config.toml
model = "image captioner"
dataset = "rendered dice on a table"
train_examples = 145000
image_size = 64
crop_scale_min = 1
horizontal_flip = true
translate = 0.12
cutout = 0.25
tokenizer = "word"
vocab_size = 28
encoder_arch = "vgg"
encoder_norm = "batchnorm"
encoder_activation = "gelu"
encoder_depths = [3, 6, 3]
encoder_kernel_size = 3
encoder_stem = "deep"
encoder_widths = [96, 192, 384]
encoder_downsampling = "max"
fusion = "cross_attention"
label_smoothing = 0.05
decoder_width = 384
decoder_layers = 6
decoder_norm = "layernorm"
decoder_norm_position = "pre"
decoder_activation = "gelu"
decoder_mlp_ratio = 4
decoder_head_dim = 48
decoder_fused_qkv = false
decoder_bias = "none"
decoder_qk_norm = false
decoder_parallel_block = false
decoder_inner_norm = false
decoder_positions = "learned"
decoder_cross_attention_every = 1
decoder_tie_embeddings = false
init = "orthogonal"
residual_init = "none"
optimizer = "adamw"
lr = 0.00093
beta1 = 0.9
beta2 = 0.999
eps = 1e-08
steps = 12500
batch_size = 128
epochs = 11.0
lr_schedule = "poly"
final_lr_fraction = 0.01
warmup_steps = 1250
weight_decay = 0.4
Rows from block 7 of the image encoder of a small image captioner, named by matrix and row number. Each number is 200 + 40 x the weight over its row's rms, rounded and kept within 0 to 999. All counts start at 0.
Before each channel's rows are labels from the 100 images, of 14976, where the channel reaches its highest value: "strongest on" is what is common among them; "lies over" is the class under the peak. Only what is clearly more common there than usual is listed. The data: rendered dice on a table. In brackets: how many of the 100, against the usual share in percent.
# conv: 3x3 conv (encoder.blocks.7.conv.weight, 192x192x3x3, each kernel summed), inputs 156-191

strongest on: six on top (100 vs 29.6); total: 6 (30 vs 11.8)
lies over: die with six on top (94 vs 2.5)
conv.175,211,151,208,197,204,281,221,176,206,135,217,262,185,170,287,235,258,190,189,242,273,193,167,177,208,291,192,178,159,204,190,189,227,232,178,189

strongest on: brown die (85 vs 15.9); four on top (81 vs 30.2)
lies over: die with four on top (75 vs 2.6)
conv.52,211,228,195,152,178,175,219,236,188,231,174,187,231,210,194,251,208,108,250,188,189,192,168,205,170,194,176,184,158,215,86,187,225,224,218,279

strongest on: yellow die (89 vs 15.8)
lies over: die with five on top (35 vs 2.6)
conv.129,174,178,163,194,172,246,224,155,176,269,215,162,305,194,168,228,206,172,239,187,233,184,131,185,226,236,181,184,234,216,208,197,184,200,221,271

strongest on: four on top (85 vs 30.2)
lies over: die with four on top (83 vs 2.6)
conv.30,141,196,190,152,160,111,232,173,167,155,219,110,229,115,241,206,217,216,195,193,180,172,141,193,97,173,170,172,194,176,223,127,221,230,130,194

strongest on: six on top (100 vs 29.6); red die (41 vs 15.8)
lies over: die with six on top (29 vs 2.5)
conv.160,177,242,157,145,155,127,168,213,197,200,145,198,226,163,191,195,170,150,236,157,161,160,195,187,165,141,170,149,189,213,156,143,172,197,182,140

strongest on: three on top (73 vs 29.4); red die (62 vs 15.8); white die (36 vs 15.6)
lies over: die with three on top (70 vs 2.6); die with one on top (30 vs 2.6)
conv.158,232,176,208,210,173,196,179,172,180,149,149,94,244,224,216,223,226,238,186,230,179,214,217,226,236,163,231,142,200,170,237,157,150,232,213,173

strongest on: five on top (100 vs 29.7)
lies over: die with five on top (89 vs 2.6)
conv.71,201,205,142,217,216,265,203,161,261,249,187,257,247,167,174,255,223,205,209,163,225,159,196,181,243,189,193,113,177,199,170,225,187,255,270,227

strongest on: red die (65 vs 15.8); two on top (60 vs 29.8); three on top (59 vs 29.4)
lies over: die with two on top (54 vs 2.6); die with three on top (46 vs 2.6)
conv.87,270,180,157,156,155,197,210,209,187,166,142,145,216,173,136,159,199,192,204,174,196,220,196,225,235,146,237,171,175,193,223,187,151,224,280,149

strongest on: four on top (96 vs 30.2); white die (35 vs 15.6)
lies over: die with four on top (93 vs 2.6)
conv.117,247,205,197,209,153,253,220,170,189,141,193,238,264,169,214,202,252,211,216,191,288,182,194,239,279,211,230,151,208,236,262,247,178,263,221,152

strongest on: white die (84 vs 15.6)
lies over: die with four on top (44 vs 2.6); die with five on top (26 vs 2.6)
conv.43,230,164,187,199,138,248,186,195,122,180,227,156,237,193,185,219,194,206,158,264,224,220,139,212,298,226,247,238,237,220,252,204,171,193,233,209

strongest on: white die (76 vs 15.6); six on top (60 vs 29.6)
lies over: die with six on top (47 vs 2.5)
conv.50,228,179,205,95,177,201,204,169,174,193,134,180,260,175,206,273,215,169,167,200,202,180,156,166,235,190,177,193,181,213,126,201,129,234,195,240

strongest on: three on top (83 vs 29.4)
lies over: die with three on top (50 vs 2.6)
conv.100,247,192,183,181,159,267,196,169,235,232,155,176,252,187,182,248,202,206,216,247,225,178,230,180,307,181,227,194,203,155,144,146,153,201,221,161

strongest on: three on top (83 vs 29.4); white die (40 vs 15.6)
lies over: die with three on top (80 vs 2.6)
conv.172,167,199,161,208,173,179,162,116,161,198,226,176,255,99,177,187,231,223,230,234,229,202,143,222,286,245,195,168,255,215,276,234,185,220,168,245

strongest on: yellow die (100 vs 15.8)
lies over: die with five on top (25 vs 2.6); die with four on top (25 vs 2.6)
conv.93,245,160,177,163,197,200,256,168,182,241,188,165,334,142,192,254,197,226,200,169,229,187,159,242,195,227,200,152,232,268,207,218,165,200,201,260

strongest on: red die (100 vs 15.8); three on top (91 vs 29.4)
lies over: die with three on top (88 vs 2.6)
conv.101,231,222,183,180,161,217,199,196,166,137,152,119,249,230,195,206,215,273,179,226,199,208,203,282,233,141,199,172,207,192,290,199,182,253,240,147

strongest on: five on top (79 vs 29.7)
lies over: die with five on top (72 vs 2.6); die with four on top (28 vs 2.6)
conv.39,174,199,197,119,170,155,183,195,133,141,170,217,194,161,208,160,202,173,188,176,196,158,95,173,170,190,122,126,189,180,208,203,181,218,118,196

strongest on: red die (100 vs 15.8); four on top (63 vs 30.2)
lies over: die with four on top (45 vs 2.6); die with five on top (26 vs 2.6)
conv.182,194,289,197,184,166,214,163,218,207,144,182,190,235,221,192,145,209,270,190,205,256,171,200,450,224,208,188,157,162,177,317,243,167,216,208,126

strongest on: brown die (74 vs 15.9); one on top (73 vs 30.1)
lies over: die with one on top (66 vs 2.6); die with two on top (27 vs 2.6)
conv.190,191,207,187,118,144,187,179,195,167,224,144,150,146,175,162,192,226,187,250,196,185,206,189,143,154,185,173,140,224,244,153,179,190,247,212,250

strongest on: brown die (100 vs 15.9); four on top (69 vs 30.2)
lies over: die with four on top (64 vs 2.6); die with five on top (30 vs 2.6)
conv.144,229,228,199,192,160,183,118,324,181,206,184,135,198,242,186,168,216,210,186,215,211,234,196,189,178,216,180,174,180,315,225,194,169,199,201,217

strongest on: white die (100 vs 15.6)
lies over: die with four on top (31 vs 2.6)
conv.174,182,230,176,162,186,156,123,203,119,106,175,99,218,209,160,126,211,210,206,239,207,179,170,220,187,216,203,194,178,146,161,215,132,221,206,171

strongest on: five on top (100 vs 29.7); white die (37 vs 15.6)
lies over: die with five on top (100 vs 2.6)
conv.33,195,194,155,224,267,127,196,190,292,171,175,223,211,144,150,202,167,254,188,174,175,172,225,158,164,127,224,161,223,201,245,240,197,238,273,167

strongest on: three on top (97 vs 29.4); red die (41 vs 15.8); blue die (35 vs 16.1)
lies over: die with three on top (96 vs 2.6)
conv.53,207,219,153,183,201,218,205,109,201,205,161,160,230,153,154,202,185,231,226,230,137,245,211,233,280,166,203,178,211,187,233,204,217,177,254,206

strongest on: red die (100 vs 15.8); four on top (62 vs 30.2)
lies over: die with four on top (50 vs 2.6); die with five on top (26 vs 2.6)
conv.141,198,255,184,184,172,205,271,234,190,178,197,171,317,240,188,230,230,297,200,184,236,203,193,359,216,196,204,167,169,216,336,257,196,229,218,130

strongest on: blue die (90 vs 16.1); one on top (70 vs 30.1)
lies over: die with one on top (66 vs 2.6); die with three on top (30 vs 2.6)
conv.118,182,221,165,68,182,199,131,184,158,182,150,194,158,171,153,179,207,135,228,182,194,167,156,147,219,184,155,161,208,214,108,210,144,260,227,232

strongest on: three on top (100 vs 29.4); white die (55 vs 15.6)
lies over: die with three on top (100 vs 2.6)
conv.142,236,133,235,251,189,335,169,201,151,187,250,249,135,129,245,195,244,184,220,238,213,227,205,193,310,260,229,168,171,184,196,211,229,197,249,210

strongest on: blue die (97 vs 16.1); four on top (65 vs 30.2)
lies over: die with four on top (57 vs 2.6)
conv.73,190,200,186,145,205,201,219,186,174,208,174,204,149,213,178,267,196,256,188,170,166,198,190,190,220,138,178,226,166,165,175,225,196,221,229,202

strongest on: four on top (86 vs 30.2)
lies over: die with four on top (84 vs 2.6)
conv.176,267,212,190,180,192,203,212,154,192,175,141,165,188,119,198,190,224,195,215,184,208,215,203,209,171,234,196,171,181,227,190,186,202,266,252,193

strongest on: red die (100 vs 15.8); one on top (77 vs 30.1)
lies over: die with one on top (73 vs 2.6)
conv.170,191,237,162,185,223,140,248,196,216,136,201,61,246,236,193,195,221,258,204,190,276,189,183,288,144,183,230,182,180,203,306,205,215,255,188,157

strongest on: four on top (100 vs 30.2); blue die (42 vs 16.1)
lies over: die with four on top (100 vs 2.6)
conv.124,252,248,204,177,184,161,203,173,203,180,189,166,232,187,201,197,242,204,214,216,230,184,235,196,173,195,208,150,245,239,214,187,172,289,243,186

strongest on: six on top (100 vs 29.6); red die (44 vs 15.8)
lies over: die with six on top (100 vs 2.5)
conv.179,170,156,204,185,294,149,190,211,283,155,218,275,180,176,314,166,216,204,203,244,210,217,158,184,185,232,179,229,190,188,200,177,254,206,69,189

strongest on: yellow die (100 vs 15.8)
lies over: die with six on top (36 vs 2.5)
conv.167,265,184,179,150,194,197,214,119,173,197,161,149,231,209,202,231,212,224,183,195,211,181,158,177,220,185,194,195,174,186,185,210,119,237,205,212

strongest on: brown die (100 vs 15.9); four on top (75 vs 30.2)
lies over: die with four on top (69 vs 2.6)
conv.151,212,179,198,138,168,183,88,233,170,247,143,160,188,208,186,184,197,189,100,176,195,181,181,164,185,184,160,144,242,302,272,214,153,252,210,230

strongest on: three on top (92 vs 29.4); blue die (37 vs 16.1)
lies over: die with three on top (89 vs 2.6)
conv.166,142,230,151,190,209,221,245,159,229,152,224,163,226,156,139,175,196,245,179,177,228,200,111,225,287,164,175,224,164,240,208,176,181,130,236,186

strongest on: five on top (70 vs 29.7); red die (37 vs 15.8)
lies over: die with five on top (66 vs 2.6); die with one on top (34 vs 2.6)
conv.82,147,230,160,110,178,136,200,175,162,164,186,52,201,184,142,184,195,191,219,195,230,197,164,184,185,177,181,175,186,175,178,170,180,231,174,212

strongest on: yellow die (100 vs 15.8)
lies over: die with four on top (29 vs 2.6); die with six on top (25 vs 2.5)
conv.14,249,203,194,151,204,171,229,201,192,212,181,183,293,164,183,193,217,141,212,221,152,188,178,205,224,188,254,138,193,257,185,195,179,197,214,252

strongest on: three on top (100 vs 29.4); white die (41 vs 15.6); brown die (35 vs 15.9); total: 3 (26 vs 7.5)
lies over: die with three on top (100 vs 2.6)
conv.65,218,145,185,165,154,272,196,212,153,191,180,171,277,113,155,220,220,179,222,207,207,187,202,177,298,197,233,117,183,224,136,198,196,203,258,225

strongest on: brown die (100 vs 15.9); four on top (79 vs 30.2)
lies over: die with four on top (71 vs 2.6)
conv.10,227,183,206,190,167,180,135,206,198,252,191,182,161,221,178,223,193,174,89,164,222,158,206,178,228,184,102,169,177,257,190,213,166,229,212,253

strongest on: blue die (100 vs 16.1)
lies over: die with four on top (45 vs 2.6); die with six on top (32 vs 2.5)
conv.1,202,194,199,177,167,206,222,184,183,175,158,157,139,260,173,234,212,286,226,208,231,217,195,134,201,174,183,193,154,206,141,191,175,226,211,143

strongest on: yellow die (100 vs 15.8)
lies over: die with four on top (29 vs 2.6)
conv.20,224,200,176,142,197,160,320,170,177,241,177,160,360,147,187,250,194,191,242,176,177,167,150,182,179,199,229,159,175,242,197,172,259,213,214,304

strongest on: white die (93 vs 15.6)
lies over: die with four on top (42 vs 2.6); die with five on top (31 vs 2.6)
conv.108,147,210,157,224,232,161,189,118,203,175,221,177,283,70,162,181,215,213,209,193,186,167,195,228,143,236,194,154,225,214,228,245,200,241,206,258